From a checkpoint of a small image embedding model.
Model: 2.8M parameters, arch convnext, norm rmsnorm, activation geglu, patch size [8, 8], layers 12, width 192.
Training: muon at rate 0.0039, 9900 steps, batches of 256, held-out accuracy 97%.
Rows from block 9, named by matrix and row number. Rows with one number belong to one neuron. Each number is 500 + 40 x the weight over its row's rms, rounded and kept within 0 to 999. All counts start at 0. Numbers have three digits each. After the name is the row's rms in percent of the matrix's.
# gate: MLP gate (model.blocks.9.mlp.gate.weight, 384x192), inputs 64-127
# fc1: MLP up (model.blocks.9.mlp.fc1.weight, 384x192), inputs 64-127
# fc2: MLP down (model.blocks.9.mlp.fc2.weight, 192x384, transposed), outputs 64-127
gate.340 107:473487512614526476499495462486448519473471526550458466536568479518494529470546444505471523497498546470490458523546547575525470567407523462507466493538535542475482515522468489520426533434534504
fc1.340 110:494512461519524477536496496500529531499508564586480590432487531559480600500495436490531549499457451523464514539505490509495486532443577548491549488460574593516522525532533543428474453511502521
fc2.340 095:473501493501506560599496449491499455453465500546537476473494438433565453536460547483469457494498558507504456499466511517433511447445548535558521528522486499513473476452475521505506540497555497
gate.341 104:553454470534476548471559460468522498452515471455501459509542528451445465462511559417588467510516449494484527481549536497512483508481469510503456440506481436543526497543542476457437513562543488
fc1.341 109:543492488516518525512491540482511539505492511475515422500588516433485492429547470493529448557528473467513487495456557478476448525515478489515542485482475517514488515506551485496466556518549517
fc2.341 101:533558513514501470485528539499490476495545486549509415475479517542426489484464492536481456501568492550428454550506440447479522454526564503467511551503535486493500556405513511523488531554466538
gate.342 108:481515505595528512472510545515521517555487529461550504559554497478558514581508508518529474477499503461475478511509559558474494487432539505443453454483541487494477505556493525538484409488497474
fc1.342 107:495545484481467472496503491512502446448467504484423385513487475567488534464492519533429520483465504570503520546511524568476473554511516471479419466533481529498476407493401478547467497512559496
fc2.342 115:500481512479538537501479530576545543438535533508417544524528528572559544457513409489488537544428497521465450521490452520513528478447522457561504503489459438501539494521528520455519560500513576
gate.343 098:522492456509440495497545502547549514531503564509545557417540470467482490480510551522498490481511482551520455512469521454575577443506475580526564423548491486493566519532529561511521497505414555
fc1.343 089:400473505563584494491529413489515464552479444486494524523510474499507460548462487508515470497497484476451444553502513542520490473545636525564563453446485526495492510483515494544474486530476565
fc2.343 092:464509549482458498475520615496530511455435542503457489477532495540481440522487581537520560511482484574477502535534445507515507519598491477454485467476555512519487514521488496554532446508526531
gate.344 096:455563501480564497444426529501502514492534506518493466499529494433483540450514468463507421510526493504511492472425443472589529490528463505545468428494520537488480481530488508497551496517481517
fc1.344 088:503483517468491481522499480518459483504530586483526494513505535556456464481539521579498464515518534409525488568439434562554576512515464524505498543458506523471483555507461415519461508562589516
fc2.344 098:507528516484572504495482488541545502447406549479554547476519535491543493484479413491530592477462475555506494543544412497570502527527517577546492551539555510469580483473456420526457544528512520
gate.345 100:485494484511455562493523473548512492394483462485490525541505509525430487512466485485479513518500476586583532518554500508527530493449471435501502471486518523413464545556513491462549503507500502
fc1.345 100:512524417541561525494487517478484537475551523557490493476470475481499483512554477573468478496557523474483537502470513439504463514502452432499575516499441479460525571473468529646490416507535492
fc2.345 103:534481486496488381482531521459510457498485416509487520530502518492479533498595499517513551493475543479526533506538494522468515514437546523511437540474449574498482471544508484466505518584455483
gate.346 101:553446447514519542474475501490520563493452509493493530501424575609502552457480544496510449462575428514524524586560431494534514444438462622466475449540447574420487527557505532458500471475505510
fc1.346 106:521458494498444495473448576465584493487530519516452526504429523507477434458507466476474453530494469491525576511521438455561512603453455497474474510534477517413496514454475607576475495524476521
fc2.346 105:465545523482417520596546509563450525508444472466514467535455426484502554481545520496502551539575513486521504476536509473544566510441432548560418432527505465470529513505439445508513472503521497
gate.347 104:527460517557487451425511544469508469490564558389461508441511526563508458541492429525514524519438413489489487529504468529538415534483480542467526485461496528530596508528566556534506522559504546
fc1.347 095:472552505478494553547543520562528452503454513464566474509563527478475547474481482483395505522497491496533487530458607407526464498499446584512468546495482453545522571554510499413515497541457494
fc2.347 092:558487368485486513479475526555491522489471520469487488492541415461492497491470528545450536535490522451479505560453546551467446515549464491463519494412483529584528580525500427528574545508543527
gate.348 091:490533468499423512501528492523523561493518439505485554504422424584420482516435448530483453602495452468503488537537490416462473553500450530509509544478556582434502517524532510503518511491509466
fc1.348 092:496434600489431517505538526497491522468493476473521518531529480529449522532515536498527492531537511486468490456480474534505526474578569486498578484442504518494506533508498603477537536489462528
fc2.348 099:469540516460469441444471517487488496520442483470538487491496467511560532561471522547493450505529539514472495512555441494560441499545500440489572489465531548507474477431545506543548553465453454
gate.349 090:454525534486473506473434577512491476558488503484516451542460460568535453469491401484516551457539539397524455449515447459439422503505501464515518501532532530525468491501523523496532457494432591
fc1.349 090:509571444491571453482450513502466458496466502474477515481634476483483433475531427545474483560503541502517542504507496468447537588473552503466456460490464508543577434529531483507461468487487457
fc2.349 099:537534536501548529495492524491497540522414489535457488518444488499479471527511547437424478473457582539521458549482500476563491593473509523518532481536540477539521527506564370489557502465388463
gate.350 089:524509443414454530461569506487463532492517505480473558500467484523525497539504408519520423486471516510508478516469513510400536496544613511506483441419465533528540589521490539515522497474486461
fc1.350 103:478501537483447466482488490494502434461486495531550465533559438472497485503508478473457537465531547500476502489510448546553499548476560560473467442512539445525436466538477498529553493476480492
fc2.350 094:490537547475550479491529486483466519525484444495513487427514537517500482525470556544487448512440527490519558467564525459427455492474499472450630539489521573495498541541561582486493507552499454
gate.351 099:518448485597539574435389525477495417443437533530508568471455513478604509599509532482474500485501509473453510510484482524481507493486476513427485451532483443532454460493485474508507519483482556
fc1.351 094:469554545391532519561549493457447519527475536469532442546608477489507517468544533432493470492506513486530587537474499472514474507541503501536586459484440527506553466512482504544442491594502500
fc2.351 093:490500520445454436564512490505533476508455467450533505524576403501507490504494528435509517482503512554502490446436502516569547520463450478539490545533507541447458559453484471514474515486462381
gate.352 094:531447467565477513460444496492487408485527512513494449569413534556540544468502541423439423541445518500529379492562503529459460460477481511481452489536480475560514449487499521487536550551534450
fc1.352 094:467531543496497498521481575496463544521487472500501451513439473463535462517485506456505506515536522451497433550532472499425479510495455518399502532566500447525475490512489527474551436393522500
fc2.352 100:518565490494509472507421576527498468515523457490480515515500508487541529504551516435550512498594477546495482552523576493489462576467498523499484518566437482521485636511522491542568425502463504
gate.353 093:542489488490565500529438516488481524517515477511502517591489515521505557523462498532465527526490435467471496510526534569426454485462482436506440482527466549505470454476481496450472473505539543
fc1.353 095:494530547496569526483470543540451547456499495529493524519525537477453466516495447487537474503575450513450494482439562523500480441484544526503466471570472534532534524470497528516500563465540455
fc2.353 097:510453502539471405414478479502444531492451555512515438508472479413496543581552436548513459472541468477566466529532513536462493498509520519475445475487518478460430526475489511504495505455490482
gate.354 090:538530450511511517415498507507504524503522563541569504491507463544531409517464538608461539484490370542464481482468463500489472476508548536516437520567486478537487515478448526526567550525493556
fc1.354 092:394553602605481555503547467494544471518465500478517491462447480514489497479443498522528539572453590412543532491506501451493424570475402451484437464498455590446543501483476466564621502470487484
fc2.354 078:463507489514467505556519515542482545548459522523532513545436504486566524455502569586496515540457508447513572528550482470502565533429521402533479527528456509530469476494514472497496456545517570
gate.355 092:564443470593580486452419524526502484511565496530452502517536511459545495558518489548509507422488450540444490527548549545536449512503501517513518498531566528528519508515542468507461534510467504
fc1.355 096:429516531514525430458538546524497492502539440482513511491462516480443549574503508489501463499447479469503497513505549541524437409465450511503465514498498476582522397397497541476539524501451476
fc2.355 101:516504503534504452505507468486536471463406497490587484507557494522526494538513421486468555486589539510517478514498462462500492481409454464485473521501521519400443467516468522461505559409545448
gate.356 112:497455448559472415523537537598472522571485555451542487511476482481523519403494527514409518583568490569501508523479515525472470509500450473558505443483588463520430450518533490575498563467521521
fc1.356 109:464504537474487487505448519564489519566519529482527548485523495534479551401469559478419466579420464472534441463503507537489503534532473512541521502528415520438491463455513523515477614522470377
fc2.356 107:477500504446468481456537557552555521513447484506530560496519518543452462617541538491510485539493479510539508474470504594418539506444555524506474490423524470521489539485456530406587505543468457
gate.357 099:506516511531551541513543579503500440476456437526489549520418481508489446454492432552494509451571562480524407480482433543450448530537506502521503418540573460419558535495483461518472490507466527
fc1.357 092:481452509521523561502525478512507563485568481484461457500498593440465530500470412548495575475562654470522529540438523522508459541530544496528584500535533486490490501503468474525521508502537506
fc2.357 077:520499486446516426539504528526541539521577510569488508530449474548479406518553417476566458495528472465505548511566420486473537424532501474497536440482426507500536517555462437544502485502447507
gate.358 093:524544584469493517519477504497517475549457491513515462450499426574516537535519529504528432554566538581489483445514420512497499563497437516447500503525497474528446496485455527484613539506440486
fc1.358 089:448449577538513518566518532530498535516447414460496535511570485496515462524502463448478475547541482490536457480574470539517580549510576485488519547479459501505462456559526494559400499443489479
fc2.358 100:511484523521547489560523501478486494551495525520514492514504525476495551464434491494512534528503522553506545544497575547582575448523475498490525545575567445450449494433462510504466573476523482
gate.359 083:525482502479495473499437518501513603496518472501482495561592492553495501541508557526542467495510519486587494508497502478495515591411525508481538544461498471564476558486558396527457479536489484
fc1.359 090:500526516540527509554529456497484531490587438512485552488551524448554486490493518515502496508527554452496522484501566471559542461472596486484563479480489485562478523461454566527461595518577476
fc2.359 090:515448500482447561528550447540496475521507516478453540506525467534463495486454518571478529445486484591485503543497520518527488461453477498518539536526496573542436533539541529470462510542499564
gate.360 094:590453495491557552510490470500481543491533534530522487481453472506480499497442555481554481497506569524519485499435485543526523483459435466550543539473530606510506506513472518488504521508516528
fc1.360 091:565498576462455528493445443483500508437489472520453525548461558532488549480500490354473476476487541484451484547454413540466559503437457475456566499440483480502535460484464473473543487527483471
fc2.360 098:443512528502529494494496451468455569528442437476520485518600455480479514480525527534524494480452504423477469514450479484435499513465519515498484485482572493529511507486538512457473560536537570
gate.361 107:574530494521441510521423527533379487566525541468467549456536526513501469500463413468461539484442476463538448549446554473534478560511430469419451482472442528465557471460529509606523589483493534
fc1.361 106:460490569450526512491507436550580462470532502512485583550487518539406516476604490457527515469407557493473437516482558514532469508466452469474459474499504554489497535556466537553449457551586477
fc2.361 117:560569484511513569445426511464452537555476525527532542463466465488445526435500464517419515459527533494491520521479457502486490538469462452486519525450532540534498479503556481458488515457507421
gate.362 086:552565489454548476461526493498465509531520536438504536473533604444506465515541441504495542508464526469489564510529502455497547496473520527553495497518490544474513546537460498471490575512424507
fc1.362 093:508461589552521533519470600474455496543536422527485560542527624558453525453528502475468523458527497497560525551516537496471485547554489494496525505540523513429511534522506427513441442531551491
fc2.362 098:501428526505516534443563498496508448470480488467468511532495550537555464467499488378541528514470569616486463468465434517532482456480481520486537456448489490477507503489518463451484449482499509
gate.363 091:433506525401508498447445490481441532497492436510489502494514445461470482485530464495487468521466570541443564454508538506537423460483499457570555549489512566529503520510494486537486440524490505
fc1.363 087:489512447456511480465510505453510448490483589520509534557583491431505525476519571492491623460472503468520504465491501464515529541483563480481509415473504538526426476557512520478517547512498506
fc2.363 098:473438587490523514465502475487494443511448504511512499477547467448506557414484498607543541517492480523506514532529448509465482483483599490529487554563440498476551449552491473474457547546427464
gate.364 102:475478531425515471424484513519451518426469522450464580456470449461440505409590501494510477579497559542505496474451561463529541510474527524470456512534437483478490461503472496501483498590531534
fc1.364 111:519475536493517455435532450466572533543502513538499561505567502518482578449412490492550494506527506519458540482435523463540493568505570473491531447522540489455517441573472495482530445508504518
fc2.364 111:407461481481444528438478499513537483401512526474475438502548562464540485464507436473514479593497499497499452487458518495470480510518488498506453530486470474555493514510597501521527507493457578
gate.365 100:528526488469507488479528510510500419470538487495521516499532502555520522533540528411534495504480455435494431513428472549487571480500482548444499550485494527479465479420490528507457580475491496
fc1.365 101:469508466495511494520574529555530536488451523522490545488514579441506500531479524490516541541482537548493514450555536474518461417504584539543546509462517522569436509470489496484458526419479504
fc2.365 087:498541476520463522494491585453479410533515508493465553492537418500537491494547533503401505493510537521525523544470573477531528470457458493466469502480425523573558494502431585477506485478520494
gate.366 098:509554481565501517529465471465566516538480578486540510497486488583476534563526469488563507507535534496440551517487576425550527548558484485513457494469474519485520518449585560482489550486492529
fc1.366 094:552466549559452482476461518460575501455553446493550557523467435574517482612467462495500520503480524487520476475480579493453513487434534491520512502535513462518428545499504580556449476499462516
fc2.366 105:507438515516444553492541526424437478449479519469481512490471501508621501480488493500501462496488526470539491465528555415520506488517608461522431522551534532457441503416505561471537481496555541
gate.367 093:471539562566473571585511520525493528514496589521486513538412470491501455555504456515503536524500557487419485504503493479457513463507439449471445530471556500501476589516493508546547494495534450
fc1.367 097:510514510481453523572580443522440505547527532508503459487491499479518552517493496500512505604504515487550487512520447523591586474495497583543504452558523557550498448503501564527552532463545464
fc2.367 091:579489422468554552510470459448502435502517452479491548525499498484541506506424509548499464475488534496481551549615474496526439503466549540482488560493445552452527478460479550530501596573511486
gate.368 084:468441510438501554494538527497478523493502513518483497466568448477419481473559510464515512497532473454516531524491527505449477521522450540521506491490499462519494539514469501510466598436466510
fc1.368 098:464577530487441440537586527485473472562482495450520516503555513476557522483542513571541552517498467513539539517572485491485569572504514522476546466499485475466504507513563442541507501431449484
fc2.368 093:506580497514556458493488525424473477550498531541485583497459430543407516466512515527475433503559498542500473501552468439522564528512460518477496545487520505474515527450440414483461501488460479
gate.369 100:543465523474508563537474466540490501424476568449529445524532481501478489514544526437477488539539475544503459521494450489495462468510534481555488507536416450477517519601568504526553521527543410
fc1.369 113:506561525478458587494559503464508512411455498563631543431573503468488495486458481440493554478479511497464481474551441537451566485527534568527518492531505461499459495538435600490505462457523406
fc2.369 105:494534497483464495489473536595524488501542551510510446500498472532529508518475499458522528534508516527544462492521484530446491513527540464445516512536526561559488496504497542454568526473467490
gate.370 103:522471465450586422466469501553516538490532518496489549453584479471404479470532458509575448518491560528484422413570469476491552539450534504503463464454478557438554517564481522475478494483572528
fc1.370 104:511537448507478583503453482444476442526513485471524517525507553543498403538521513503532427471518485483440574525523469493436510510528425461507489488525445459524459511526530535449557473483494456
fc2.370 094:548519553454496520512522518497486491491541529551434489515419407534532548513465459521485478499487519513488532491550494551485523472598472443488529468528510557467519513452462533647485567539546529